A small contrastive image-text model, trained from scratch: text encoder moe soft, 50862 training examples.
Rows from expert 2 of block 3 of the image encoder, named by matrix and row number. Rows with one number belong to one neuron. Each number is 128 + 32 x the weight over its row's rms, rounded and kept within 0 to 255. All counts start at 0. After the name is the row's rms in percent of the matrix's.
# gate: expert gate (encoder.blocks.3.mlp.gate, 8x64x256), inputs 0-255
# up: expert up (encoder.blocks.3.mlp.up, 8x64x256), inputs 0-255
# down: expert down (encoder.blocks.3.mlp.down, 8x256x64, transposed), outputs 0-255
gate.50 101 [ 98 211 131  96  68 157 131 159 163 153  98 149 141 110  69 128  99  91 163 168 115 123 131 181 128 138 102 156 112 123 152 115 134 128 148 171  73 110  95 138 133 127 112 123 133 149 161 150 113 129 103 100 119 130  98 124 131 155  76 152 189 148 109 142 110 114  78 104 123 138 144  94 191 138 107 116 106 131 168 160 128 121 176 192 119 135 143 133 156 153 167  99 139  90 120  75 157 112 126 137 114 106 127 147 130  73 178  92 111 100 102 166 122  88 142 116  76 113 101 102 112 104 139 230 209 133 130 150 137 173 161 199 135 114 132 156 149 141  51  61 166 162 141 183 136 176 117  82 189 127  67 146 114  88 101 171  97 148 100  89 137 127 121 134 148 122 173 201 130 144 118 166 105 105  89 128 125  60 125  77 131 146 125 119 148 117 180 157 176  97 174 132 129 192 115 153 156 177  79 180 154 150 132 135 108  89 142 123 140 131 156 117 135 176 126 119 195  72 144 169 149 207 153 136 135 126 117 140 127  94 168  95  72 166  81 113 157 138 102 139  45 120 103 150 177 107 143 131 132 107  95 146  88 164  75 127]
up.50 099 [125 170 159 104  80 148 106 178 185 184  76 134 160 120 119 128 118 103 163 154 141 120 145 140 160 146 123 177  76 129 159 118 102 132 140 146  81 136  88 114 116  98 129 137 109 175 152 160  94 112  71  78  73 153  83 107  94  96  95 140 158 201 108 123 137 112  92  65 135 161 130 130 136 149  68  94 101 149 158 115 123  81 188 172 112 153 154  91 101 158 144  99 162  95 133 119 142  91 143 120  67 100 110 157 135  89 150  88  90 118  96 172  92  85 149 125 110 119 125 136  99 143 146 212 186 158  98 159 169 164 142 178 118 149 112 146 113 134  93  65 197 153 122 156 145 139 104  83 191 106  59 123 122 132 109 178 126 136 127  83 140 109 128 128 137 114 143 171 114 154 126 147 166 144 115 126 149  48 117 106 113 166 146 146 166 122 186 157 162 111 167 112 112 190 127 179 189 164  66 159 146 153 144 134  85  93 145 159 127  97 161 112 132 151 122 128 197 105 118 123 126 174 154 122 135 103 101  95 111 131 169 152  64 166  73  89 186 118 112 155  70 103 116 145 170 123 143  86 127  53  95 137 135 196  98 109]
down.50 097 [131 146 127 164 118 127 134  89 104 117 107 134 123 138 150  41 129  80 105 184 152 111  96 106 142 111 154 162 103  92 137 128 124 102 154 116 127 126 115 103 155 163 170 125 172  70  90 120 113 114 110 105 117 159 121 102 148 133 137  63 144 103 147 137  95  48 103 124 128 183 178 107 145 139 126  95 159 124  97 139  43 108 128 123 143  75 148 164  97 101 106 155 148 109 121 110 114 141 143  88 136 153 127 143 168 141 150 151 176 136 163 125 138 161 153 141 146 103 178 113 187 140 132 124 137 134 107 170 127 161 215  96 139 106 121 134 130 109 198 170  49 152 169  93 124  95 118 131  70 103 119 138 145 117  69  93 149 145 122  77 132 144 108  72 111  34 162 136  89 143 199 174 103 115 139 180  53 123  65 133 182 127 126 182 172  76 148 131 154 128 154 129  99 120 134 173 151 114 155 142 123 163 170 126 131 114 142 134  94 133 144 188 120  78 115 200 108 124 179 105 103 146 188 156 124  49 139 144 133 132 143 158  93 102  60  85 173  71 166 155 133 165 176  74 109 122 112 103 176 153 137 144  54 130 127 116]
gate.51 083 [166 161 118 162 133 138  76  50 131 125 110 125 187  84 144 196 112 117 112 155 174 162 177 109 153 126 145 140 105 148  48 123 166  53 128 140 158 116  68 131 153 110  98 166 145  95 117 146 140 109 145 119 203  71 142 140 120 170 139 121  93 165 130 111 174  88 173  75 135 129 122 100 124 189  93 109  90 168 103 190 167 107 118 152  95 114 146  79 174 204 123 130 140 173 120 142 136 106 161 108 141 112  82 139 145 135 162 102 128 135 112 212 157 142 159 158 134 121 140 148 140 110 104 111 160 133 124 138 107 126 151 138 127 106  94  98  63 112  76 123 139 141 130 173 139 187 133  86 125 184 109 121 129 104 173 143  96 156 119 114 180 103  96  99 142 147 119 104  91 142  99 107  88 106  92 166 123  91 148 154 101  69 133 134 152  58 152 118 111  94 194 123  81 124 139  82 123 143 120 143 107  90 177 157 182 130 111 111  74 110 163  92 101 132  88 134 164 118 102 153 214  96 128 167 119 131 104 127 168  99 104  56 161 110 124 114  41 106 152 103 142 131 138 139 136  73  61 103 151 117  98 131  84 164  62 136]
up.51 083 [167 177 152 164 140 127 121 115 135  98 122  89 209 127 167 231  64 114  78 143 137 127 173 150 120 121 124 126 110 165  93 124 185  75 142 129 172 116 129 121 135 148  54 145 148  96 133 219 114  87 167 156 212  59 106 134 105 135 158 137 139 200 135 115 153 129 178  79 106  93  87  69 122 151  73 135 125 117 125 149 130 136  99 113 130 118 126  94 150 146 126 137 165 126 145  97 142  93 145  99 141 135 105 173 127 137 160 116 127 102 105 215 182 133 119 166 169 141 124 166 146 115 123 107 145 122 151 101 100 142 150 145  97 120 107 136  66 102 102 158 135 145 138 222 186 196 142  71 145 161 124 112 138 128 136 192  81 176  97  92 172 107 149 122 151 157 111 115  90 143  92 103 126  98  97 190 120 152 177 149 126  73 121 134 160 143 159 120 133  57 150 153 141 124 154 112 109 153 102 129  97 107 127 106 180 105 111 128  92 146 170  99 110 136 107 123 178  82 112 148 166  90 133 103 110 125 135 136 158 103  85 118  95 127 125  99  33 130 147 118 168 170  97 123 126 115  79 128 172 134  86  95  83 170  87 130]
down.51 087 [135 170 148 136 117 153  95 154 127  45 195 115 175  86 103  95 165  88  88 129 132 106 174 137 140 123 125  80 114  77 135 133 129 123 117  87  98 115 173 138 104  78 219  91 118 170 113 106 148  82  90  99  95 157  75 125 179 155  70 118 176  78 173 107 122  49  98 140 127 153 155 110 124 110 116 164  70 154 119  70 187 157  91 102 140 138 119 103 145 126 139 138 144 169 131 146 108 140 110 155 183 150 107  93 138 170 169 141 127 107 140 128 133 139 129 118  87 132 119 159 111 123  69 150 149 107 126  69  79 145  65 190 143 119 141 146 149 100 115  92 156 112 135  81 116 125 130 122 113 211 176 174 132  82 138 157 211  96 158 143 167 167 104  85 143 152 114 154 144 185 132 137 149 110 161 100  88  78 154 167 108  97 101 155  64  93 138 151 119 174 140 172 133 130 110  92 111 158 114 117 109 137 140 141 138 179 112 116  98 141 176 119 131 170 101  79 155 128  84 109 131  82 103 164 160 109  62 174 154  90 139 187 138  91 112 159 106  76 150 108 141  57 133 128 119  67 135 142 109 146 141  69 141 156 134  94]
gate.52 094 [175  88 182 105 153 155 117 150 103 109 111 115 143 113 125 136 120 143 215 124  89 145  86 178 128 142 151 124 184 112 144 104 128 161 121 131 155 141 133 147 116 111 124 148 125 138 138 150  90 140 125 132 170 147 106 139  83  75 156 119 184 103 105 126 122 130 168 132 132 106 174  69 144 144  55 120 121  87 127 130 130  54  80  98  93 129 157 132 132 161 130 126 150 135 120 149 198 160 129 116 122 110 122 128 101 145 126 158 103 117 149 127  88 106 160 115 118 115 127 129 139 207  87 108 156 109  91  87 158 116 135  94  91 193  56 118 138  81 108 151 177  91  60 119 182 141 118 137 129 151 178  75 136 170 127 185 150 141 131 117  80 119 131 102 101 140 111 153 134 139 144 128  92  59 163 144 114 162 116 158 128 137 159  51  99 118 114 174 154 153  96 180  88 122 163 145 181 143  74 146  93 115 169 157  59 119 140 167  98  94  96 158 154  78 166  93 146 141 119 143 202 142 141 109 120 101 173 102 118 132 122 176 154 144 176 201 132 154 149 101 201 152  58 148 120 122 152 141 168 161 149  41  23 111  80 127]
up.52 090 [185  93 133  91 142 147 151 117 119 116 140  84 119 110 141 177  92 120 170 112 135 124 134 173 124  89 193 109 156 131 156  46 162 115  82  90 165 126 112 136  14 119 159 119  90 103 159  99 143 150 100  81 103 162 111 177 175  82 142 125 126  94  96 146 106 103 129 111 131 150 207 129 113 156 137 122 114 187 139 114 155 123  89 167 133 143 151 150 100 147 130 184  72 151  81  58 140 168 167 150 186 113  96 119 126 117 200 162 145 125 157 167 128 145 160  82  20 111 133 123 104 111 157 122  89 127  90 196  84  96 129 118  61 112 134 149 200 124 134 142 116 150 142 129 154 130 106 164 155 136 111 177 170 134 131 126 136 174  95 111 168 149 123 116 108 139 151 185 114 116 138 125  52 139 142 138  97 123 162 149 125 116 186 139 117 154  97 111 153  94 186 117 139  84  98 128 135 129 103  85  45 154 118 117  89 113 126 170 122 104 186 144 178 140 117 186 205 138 111 150 130 175 124 104 125 150 122 120 178 154 203  84 177 120 123 118 114 154 154 152 124 125 124  66 111 109  89 106 126 130 158 132  97 133 151 129]
down.52 088 [152  90  81 110 217  90 134 156 142  67 110 158 117  97 119 124 144  96 126 139 171 106 100  83 120 131 107 176 105 120 128  98 129 126  84 147 113 122 117  97 137 124 101 164  65 188 179 112  69 109 140 129 103 131 142 201 180 123  65  82 223  98  86 164 121 155 158 128 183 140 202 157 122 107 171  91 136 122 166 143 140 156 120 118 121 173 100  94  67  92 109 143 155 147 180 122 100  89 159 117  83 121 133  63 150 152 119 172 126 157 158  66  93 130  96 135 108 149 152 114 150  79 104 148 139  80 110 133 140 160 125  93  98  53 122 160 130 129 147 106 168 128  77 136  84 158 199 133 109 126 107 107 134 149 204 165 116 116 148 174 135  96  93 189  81 106 128 113 171 147 158 156 155 171 100 110  99 122 120 137 111  93 165 118 123 128 116  66 152 133 140 163 109 128 138 146 177 102 153 138 144 106 190 127 137 150 132 127 132 148 130 142 112 130 195 166 152 189 158  42 132 124 106 133 182 167  87  59 116 132 144 122 151 162 131  77 140 130 160 103 101 108  89 138 142 164 112 161  88 124 156  68 123  93 114 130]
gate.53 099 [119 114 132 118 150 148 171 147 102 139 114 159  99 132 127  48  97 132 189  83  67 119 180 153 129  91  79 139 166 166  93 154  81 138 115 153 122 144 131 123 118 129  88 119 160 123 133 144  93 170 105 141 109 130  90 114 123 128  89 163 140 149 130 154 117 100 134 117 154 106 136 102 121 111 174 169 130  90  97 133 107  79 121 107 136 142 167 120 107 161 159 140 178  62 138 101 166 115 133 143  93 124 193 156 139 116 159 157  52  85 175 132 126 132 133 157 161 145 169 123 120  83  26 137 144 132 103 149 159 137 151 121 127 107 165 152 117 104  88 123 172 100 161 113 101  94 110  97 132 117 130 134 160 124  65 175 135 178  90 142 137   9 147 159 112 132 154 145 113 118 125 103 114  83 107 128 117 115 123 171 182 106 108 118 129  67 124 190 150 153 133 118 156 182 104 143 113 158 140 107  86  99 152 169 107  78 120 127 119  90 126 106  57 225 141 144 108  97 143 116 163 205 136 132 174 183 158  82 121 117 115  61 121 112 148 128 189 122 157 110 135 149 129 141 188 114 147 139 168  25  79 151  55  83 139  95]
up.53 096 [145 140 124 161  90 104  98 101 149 115 108 134 160 134 119 193 152 112  46 161 155 125 124  83 114 107 188  45 126 118 129 131 131  96 151 129 141 101 150 117 118 118 179 134 123 166 138 107 158  78 105 127 168 143 152 149 118 147 180  67 107 137 150 125 148 175  99 138 113 111 108 152 118 117  69  87 101 159 192 158 126 143 120 159  77 113 101 160 166  85  96 143 115 188 145 112 121 139 128 106 175 120  64  84 130  75  78 106 196 163  96 121 168 115 115 137 113 108  72 137 131 118 219 131  92  53 201 100  89 147 102  78 131 178 116 101 119 186 177 129  98 130 128 133 139 139 145 175 115 165 111 151 127 132 174  79  95 112 146  86 158 187 131 122 118 116 112 101 151 156 137 155 157 163 142 119 124 125 108 134  80 114 165 170 143 154 140  94 102 124 104 170 128  74 166 173 158  94  86 132 156 187 145  59 162 145 151 130  87 157 117 130 182  84 132  97 119 171  95 136 101  88 129 112  58 129 120 155 157 122 128 195 141 176  83 123 106  98 106 144 149  88 156 109  64 158 116 147 100 189 173 115 185  94 133 161]
down.53 103 [117 127 137  66 156 141 102 116 159 112 130 116 139 167 121 119  99 126  94 215 128 102 170 137 190 173 105 100 105 161  96 102  98 134 138 133 220 173 184  86 131 144 196 130  90 112 163 124 144 138 185  84 111  86 181 141 191 163 172  76 133  93 128 100 116 105 143  94  93 112 119 133 114 100  57 146 166  94 133 154 197 132 118  93 133  92  91 112  96 146 105 144 129 163 140 159 155 155 137  76 143 155 177 150 119 142 142 124 162  69 233  88  85 157 105 131  94 130 186 125 122 140 105  81  86 131 134 106  90 120  96 153 103  67 141 148  90 135 159 121 137 138  63  96 195  77 108 127  86 125 115 125 155 144 121 125 169 183 184 113 187 180 141  95 120 169 154 102 121 134  92 113 194 147 124 135  83 118 154 166 114 148 139 123 129 144 154  85 123 125 139 128 135 141 137 130 151 143 156 141 145 100 116 171 181 116 131  91  83 175 123 100 109  87 120 160 185 161 145 105 108  86  92 120 144 133 129 140 113  73 100 133  99 133 140  95 148 109  80  88  79  81 133 142  61  87 195  97 113 103 104 153  84 142 148 112]
gate.54 092 [149 124 142 167  92  78 137 176 149  89 129 160 160  93 151 135  84 111  86 123 126 111  64 198 180 205 115 177 133 118 122 104 116 158  95 127 134 103 101 172 140 123 128 115 125 121 106 139 100 124 133 155 135 102 125 133  81 140 144 141 100 172  86 122  95 202 140 127 140 117 101  60 158 135 152 105 128 135 131 154 145 113  68 139 102 123 117 129 162 123  98  40 193 137 157 122 149  65  91  56 146  99 145 100 113  95  86 131 119  94 155 132 169 135 137 126 119 174 111 104 204 118  77  90 144 106 111 111 157 115 127 146 129  93  86 117  85 108 118 133  87 153 192 164 145 163 149 117 133 125 164  79 132 131 151 144 108 176  79  97 195  64 156  79 106 147 202 110  76 100 157 169 136 122 146 111 108 166 177 148 122 172 131  85 127 138 156 155 152  87  83 124 142 140 182 153 106 129 116 167 147 145 189 122 156 116 126 163 117 123 150 106 103 115 101 109 187 189  78 131 157 100 157 114 172 143 113  84 142 120 164 154 106 125 135 167 166 225 175  94 127 149 118 101  95 114  88  95 109  29 170 151 105 143 111 106]
up.54 089 [136 118 115 126 122  91  97 165 129 107 132 139 110 120 178 108 104  98 151 140  75 130  59 158 179 142 102 158 118 121 107 122 136 155  83 176 132 115 122 194  89 137 126 156 136 114 106 176 112 135 135 142 108 119 142 132 134 152 141 141 119 145  85 126  58 145 123 139 129 118 140  82 143 160 145  98 100 125 140 179 118  83 124 141 162 132 152 100 107 151 137  46 174 141 220 127 133 100 153 105 102 106 157  89 134 111 109 125  82  94 156 152 144 164 109 128 118 165 123  81 150  89 102 103 114 123 101 111 145 120 149 176  79 117 125 111  71  90 148 119 105 172 155 147 155 178 123 144 148 108 124 105 134 152 172 180  81 186  59 100 161  67 204  75  91 171 199  94  91 111 159 188 123 120 124 105 104 190 149 163 135 192 113  77 103 147 140 124 121 144 117 139 160 117 194 134  97  85  97 188 178 133 156 174 178 127 166 180 123 172 138 107 132  95 150 131 131 223  51 108 193 149 127 144 163 135 138  99 137 144 153 125 102  93 129 144 135 191 140 118 102 105 130  79 100  74  96 102  93  54 140  96  75  90 131 108]
down.54 097 [ 84 130 163 140 118  98 136 160  99 150 151 133 145 143  50 122 126  92 120 180 162 162 157 125 111 114 182 122 122 163 148 130 133 129 166 153  87 126 145  98  83 131 131 112 117 112 161 125 176 149 114 131 120 149 143 139  91 175 131 116  93 175 164 146 131 169 152 110  94  88 131 111 157 158  93 100 139 123 124  98 107 108 133 130 160 144 157 126 125 152 123  91  34 135 129 196 130 157 140  74 146 105 177  61 149 140 147 120 155  95  78 159 146  82 146 125 151 116 124 144 146 151 163 140 102  94 117 129  61 140 135 149 150 131 112 130 135 179 107 122 127 133 203 140 133 161 152 108 164 120  80 164 125  63 141 118 103  96 159  96 113  59 104 168  94 140 111 138 123 127 109 115 112 122 159 152  91  76  87 100 122 135 128 113 115 128 134 122 135 126 214 131  99  96 188 255 101 156  86 101  90 156 113  97  85 129 133  72  99 119 101 163 162 145  92 216 137 116 220 145 115 124 153 175 122 158 118 127 149 218 134  72 105  86 128 166  85 136 132 184 127 149  67 170  99 123 117  86 152 111 108 138  72 110  86 139]
gate.55 105 [128 138  84 137 127 135 172 101 117 101 142 105 147 164  81 180 166  85  74 139 112 102  92  82 120 152 140 112 192 226 100 106 114 131 130 127 144  93 113 182 181 169 132 168 117  68 141 121 162 168 119 101 133 187  63 152 145 168 153 129 156 196 148 123 156 134 127 129 135  76  37 200 194 145 147 150 185 100 157 136 107 132 143 167 143  78 160 147 176 106 136 122 170 109 107 161 144 168 120  66 183 202 113 133 150 119 107 116  71 106  71 142 114 125 119 105 131 124 176 169 119 192 114 179 130 128 201 111 164 104 141  98 152 121 108 140 138 164 118  74  93 103 139 114 130 140 159 102 137 119 165 186 119 148 130 147 145 134 115  77 145 130  77  83 109 148 115  58 148  80 107 160  90 187  93 164 142 119 114  74 105 152 134  98 145  81 124 155 126  80 126  95 152 160 112 160  77 130 131 133 109 119 188 136 133 129 102 137  75 142 157 135  84 179 128 128  96 181 176 149 126 101 119  80 104 112 136 178 136 128 145  83  48 138  71 151 117 152 101 101 107 134 143 136 137 104 113 155 132 129 128 116 136 137  90 110]
up.55 098 [102  93  86 133  96 158 154 107  95 131 146  78 148 156  72 186 154 102 101 102 141 111 102 117 140 143 147 138 169 216  96  98  94 140 154 140 141 121  95 183 165 148 130 138 100  91 155 134 100 147 148 112 121 147  99 125 113 188 140 137 155 171 129 128 203 163 112 151 125 122  47 134 192 115 150 139 209 104 164 146  84 146 151 138 144  63 125 152 165 109 149 117 132  89 106 165 129 143 107  74 163 201 101 114 157 158 123  83  81 105  55 117 160  76 145  84 148 117 190 150 111 189 124 158 136 177 178 107 183 108 188 132 125 138 106 111 102 187  91  76 101 144 168 114 137 156 146 108 150  80 155 166 103 195 142 166 129 123 134  85 125 143  96  74 152 127 129 123 140  55 120 169  90 188  84 137 141 115 121  97 125 134 129 133 159 130 120 116 135  72 125 101 142 133 114 146  58 125 150 145 121  89 179 135 152 102 107 130 105 154 158 127 107 192 113 122  75 212 142 157 124 126 129  73  96 123 109 153  89 177 126  94  38 112  88 167  98 170 116  83 134 164 140 138 139 119 114 151 133 117 139 162 133 153 138 118]
down.55 104 [103 139 167 142 104 147 105 141  94 136 120 122 156 185 131 130 193 153 114 112 158 121 130  67 122 146 186 119  99 127 123 122 117 173 122 174 117 160 117 147  96 147 125 129 110 135 125 179 223 115 143 176 138 160 100  74 106 187 117  78  79 143 116  90 114  93 107  92 119 111  37 116 104 183  76 122 158 174 162 146 143 150 135 118 147 115 160 127 159 145 115 133 161 129 205 157 195 100 145 151 124  73 105 146  87 108  70 130 187 110 164 158 114  74  80 161  64 160 152 126 137 168 120  91 107  99 104 130 155  82 153 125 136 145 108 119 101 114 175 113 147 148 196  90 118 145 132 114 159  98 123 161  45  92 117 132 134 143 134 126 162  93 131 101 101 115 138 186 102 119 109 122 101 140 133 113  83  99 146  85 128 132 188 173 146 157 145 126 107 141 180 119 118 151 137 101 137 114 122 143  66  93 130 167 133 124  72 101 139 137 154 235 118 109  81 180  71 122 111 108 126 120 197  97 117 144  99 123 162  41 121 188 111  96 184  88 125  94  83 109 130 159 120 121 109 144  99 111 169 126 142  95 148 122 140  56]
gate.56 099 [124 115 166 128 148 164  74  75 108 139  34 169 150 119 150 125 180 126 145 189 127 172 109 130 108 154 150 135 122 139  98 160  80 145 115  74  98 128  87 134 160 125 130  99 138 102 107 119 121 105 131  95 108 139 162 148  90 181 186 135 138 173 164 159 105 153 174  81 110 136 126  98 107 123 185 140 127  80 134 133 123 179 160 135 127 132 146 113  87 114 149  97 101 170  75 125 103  73 152 167 102 148 152 133 132 140  90 154 144 159  95 106  90  95 123 155 156 122 167 115  95 127 107  79  81 135 126 138 159 141 153 159 212 196  98 152  75  88 170  94 174 109 105  82  98 146 145 150 139 129  82 135  82 130 136 123 155 155 111 152 120 190 173 136 149 123  90 125 145 118 119 147 171 116 193 117 141 146 129 112 107  94 137  95 120 115 166 173 144 204 141 215  78 174 122 152 134  83  89 119 126 179 120 120 207  94  68 122  83 137  87 140  88 164 165 132  74 133 150 123 154 117 114 111  90 134 129 118  87 162 115 194 125 115 187 206 122  81 115 206 142 154 180 109 158 148  48 118 142 112 158  92 128 130 133 134]
up.56 103 [104 151 115 191 101 126 151  51 113 154  88 159 131 157  95 169 171 101 110 131 111 156 147 133 206 110 169 140  84 179 190 151  92 110 153  86 157 129 111 176 140 122 178 117 121  86 138 141 128  82 138 134 100  50 174  72 132 193 155 101 111 124 129 138 101 147 129 111 122 124 135 120 117 118 108 128 103 138  91 139 142 162 159 112 174 100  80 108  46 102 138 118 132 147  73 114 151 128 125 171 148 117 122 171 131 121 115 185  80 156 130 120 148 167  86 128 112 124 158 117 144 110 123 119  37 147  76 147 180 126 138 186 185 143 129  77  96 186  94 110 139  59 100  79  66 151  75 100 110 122 111 140 131 175 152 113 121 144 113 107 177 172 106 172 103  93  85 112 163 113  72 148 139 103 159 127 140  94 126 131  76  85 178 173 150  58 100 148 152 161 150 143 156 118  55 136  73 106  91 155 113 130  90 135 123 184 128 115  69 158  60 176  66 125 144 115 125 155 123 132 142  90 141 121  81 162 104 135 174 129 129 173 156 163 161 118  65 131 149 137  99 151 167 108 142 129 115  95 116 131 149 112 105 104  79 136]
down.56 108 [131  94 120  83 144 146 146 133  75 119  43 142 157 175 129 131  88 139 130 107 134 133 139 189 126 141 152  83 139 161  72  84 125  91  94 125 115 115  93  68 159 123  99 168 146 115 130 144 117 173 136 135 135 112 134 102 135 130  68 145 124  93 107  76 148  70 151 149 156 131 121 125 132 150 184  82 133 147  84 158 193 128 159 118 124 118 127 154  84 152 165 157 104 151 148 159 132 119 141 153 141 106 149  67 164 171  86 194 142 124 124 124  77 141 102  82  86 126 154 157 103 118 167 112  62 151  95 190 123 142 115 115 116  63 136 141  99 112  92 126 119 141  72 145 124 176 139 156 109 117 184 121  91 107 135 104 172 124 118  54 170 133 139 141 155 131  88 158 138  90 107 139 144 123 158 173  73 107 153 152 169 120 168 128 101  92  73  89 157 140  92  82 221 121 156  71 122 130 149 104 178 140  81 102 144 164 147 114 155 113 132 126  90 128 141  71 172 156 134 125 157 130 122  93 130  74 131 135 123 122 147  96 143 171 201 107 152 135 203 169 120 165 173  71 169 169  79 108 123  69 185  86 146  65  66 179]
gate.57 103 [128 180  94 134 120 161 174  92 100 105 174 115 115 180 159 108 162  79 139  94 169 114 127 114 113  80 119  64 116 106  97  85 159  86 130 132 191 193 145 125 130 145 179  91 119 100 165 143  97 155  84 129 168 134 124 110 136 175 110 128 125 139 138 167 103 167  90 125 122  77 104 137 115 142 206 138  94  87 116 147 131 131 121  66 128 149 132 101 123  98  99 117  80 105 201  63 102 107 181 131 128 115 140  77 148 195  71 179  85 141 108  96 189 130  98 152  94 152 152 153  66 135 125 194 126  89 174  95 124 134 105  83 164 152 182 135  93  99 131 127 192 159 151 130  66 127 124 146 141  92 140 135 102 109 113  80 125 156 137 134 158 108  86 169  74  73 181 125 110 119  90 153 143 130 117 167  91 142 113  78 168 131 104 172 147 103 217 191 101 147 163 155 137 149 113  90 119  72 112 100 164 159  77 120 152 100 157 160 110 141 182 121 118 137 125 116 161 128 145 130  92 157 167  96 128 128  95 121 168 210  82 167  95 189 142 110 194  87  87 129 146 137 117  87 153 109 117 132 122 134 134 118 141 157 134 118]
up.57 109 [165 118 107  98 150 156 164 114  86  81  91 127 128 188 160 125 140 111 111 145 102 162 124 145 115  96 100 141 111 114 127  60 137 103  79 101 160  87 120 170 134 153 158 199  95  78 138 175 137 130  75 124  97 178 194 108 203  61 153 145 104 136 124 139  93 101 144 151 127 123 126 111 133 120 142 150 120  87 129 181 124 191 125 168 121 154 160  90 119  96 201  39 125 129  94 119 114 111 148 124 115 190 151 121 101  98 100 176 128 125 119 124 158 104 134 147 146 161 139 129 126 170 134 146  83  96 191 161 149 130  81 113 186 147 200 178 216  97 129 130 107 112 124 128 110 165 107 202 152  81 107 104 112 108 120 124 131 101 113 108 130 137 124 141  64 115 127  96 110  85 114  91  85 155 142 150 161 109 108  87  92 122  82 119 123 125 136 138 100 116 155 158 119 193 108 145 151  96  97 109 125 120  91  97 114 197 189 130  78  76 125 121 157 105 125 168 129 142 126 101 178 107 121  93 126  87  95 152 154 161 100 131 106 205  66 137  67 104 106 204 121 109 133 139 135 117  39 156 104 121 144 135 199  94 133 120]
down.57 087 [ 98 137 139 176 126 105 138 170  89 114 163  99 121 141 145 171 163 123 107 132  84  86 129 120 172  94 107 105 142 133 169 184 176 112 115 110 137  96 147 171 133 107 152 126  87 139 118 142 136 176 160 133 138 157 132  82  74  73 157 160 102 109 137 110  96 148 107 101 113 224 127 154  95 125  67 169 138 111  95  86 168 122 123  97  97  65  71  61 108 113  94 127  94 151 125 165 102 160 136 110  93  95 161 185 115  97 153  99 156 104 141  89 193 138 135 149 160 120 115 124  98 211 128  67 137 157 110  70 141 123  35 171 128 135 139  92 206 183 127 141 114 136  98 174 164 129 118 115  95 124 172 144 121 139 131 130 142 166  79 122 117 176 145 133 146 149 175 166  93  87 179 102 164 104 116  91 159 120 159  86 163 156 117 101 148 128 163 122 154 197 106 182  87 133 151 130 119 144 127 127 115 118 101 134  94  84 175 169 129  80  65 110 153  88  39 158 125 149 141 175 140  55 138  91  64  91 163 148 129 145  89 135 111 100 138 126 117 156 150 139 140 174 117 160 110 170 107 172 117 139 166 148 165 130  95  93]
gate.58 107 [132  86 165 106 155 119 100  87 204  87 106 114 114 173 118  71 138 157 142  85 115 159 118 118 131 189 132  71 139  97 115 115  59 107 153 133  95 118 152  94 137 113 183 145  85 166 139  98 151 120  87 102 128 142  57 137 124  95 144  94 110 119 148 104 171 130 143 175  76 109 134 167 107 143  68 163  94 141 118 169 155 110  87 118 218 118 122 182 127 126  84 124  69 137 155 170 122 120 131 112  77 139 160 137 106 101  97 194 118  82 144 130 123 137 153 154 105 164 205 150 137 128 108 144 162  89 146 139 122 127 137 141  86  65  84 116 124  92 158  94 119 108  78  94 141  52 163 148 151 150 136  98 195 198 145  69 148 132 172 178 180 116 181 116  75 116 108 113 106 155 125 142  94 185 202 105 169  78  97 149 151 120 132  96 136  99 193 138  78 123 121 143 102 141 114 160 177 102 110  95 121 180 125 119  84 122 169 127 110  76 133 144  96 110 127  92 102  92 130  96 102 124 153 109 150  94 141  73 211 139 110 128 100 170 122 138 146 123 108 137 124 119 116 138 107 158 180  87  76 149 171  79 166 136 130 133]
up.58 114 [160  53 140 124 192  96 113 142 176  89 112  77 119 132 159 121 121 155 158 121 147 181 143 120  92 156  96 110 105  94 122 128  77  70 157  83 110  99 128 129 108 126 156 120 133 197 202 116 100 126 124  91  74 152  91 139 109  96 172 110 183 129 117 113 136 130 182 144  90 138 141 146  92 151 119 144 111  95 118 158 138 162 105 140 180 138 108 112  97  78 133 157 132 132 205 156  62  98 166 115  83 159 126 176 160 110 133 152 105  88 128  62 162  64 147 150  75 164 171 155 144 132 164  92 131 146 130  92 164 132  95 158  31 104 136 134 141 116 175 123 168 126  94  96 142  67 118 108 141 139 119 120 113 188 175 105 134 116 170 244  95 124 180  87 116 100  79 110 102 140 155 135  91 129 151 100 153 157 120 123 135 125  88 129 150 165 132 138  99 142 126 134 125 142 147 134 121 122 104 103 113 194 134 147 100  92 152 101  84  90 152  74 158 177 144  94 105 150 141  72 162 147 157  89 195 107  77  96 133 162 128 175  93 132  89  79 113 143 117 123 164 123 146 158 116 164 160 111  67 134 196 118 156  91 170 140]
down.58 105 [ 92 144 162 139 125 160 111 105 140 130 108  92 212 142  71 141 134 119 120 126  83 141 117 110  82 169 147  92 120  87 163 129 134 171 136 149 145 161  67 212 108 116 176 106 139  79 128  89 156 141 143 129  64 104 161  74 152 101 112 165 142  94 148 133 123 147 170  89 146 127 117 133 106 163 107  94 109 108  78 154 153 130 165 142 171 133 127  95 155 150 119 141 124  63 107 187 179  81 151 175  97 114 150 168 108 125 142 124 147  92 125  90 124 130  78 184 102  80 197  97 148 126 117 149  83 115 152 130 160 100  90 204 154 160 174 121  93 127 155 122  83  94 157 154 127 103 114  59 153 106 153 126  42 190 140  77  85 106 101 129 100 111 117  91 101  99 113 109 152 134 116  98 105 117 158 158 150 124 146  96 163  78 133  58 153 119  84 176 102 121 102 105 139 143 100 160  69 119 114 188 129  83 104 171 163 196 116 101 125 112 197 134 146 149 124 147 117 105 123 153 125 128 130 163  99 111  99 172 165 118 153 181 117 201 137 173 130 132 140  73 126 150 158 196 145 154 160  95 121 124 117 180  86  99 149  61]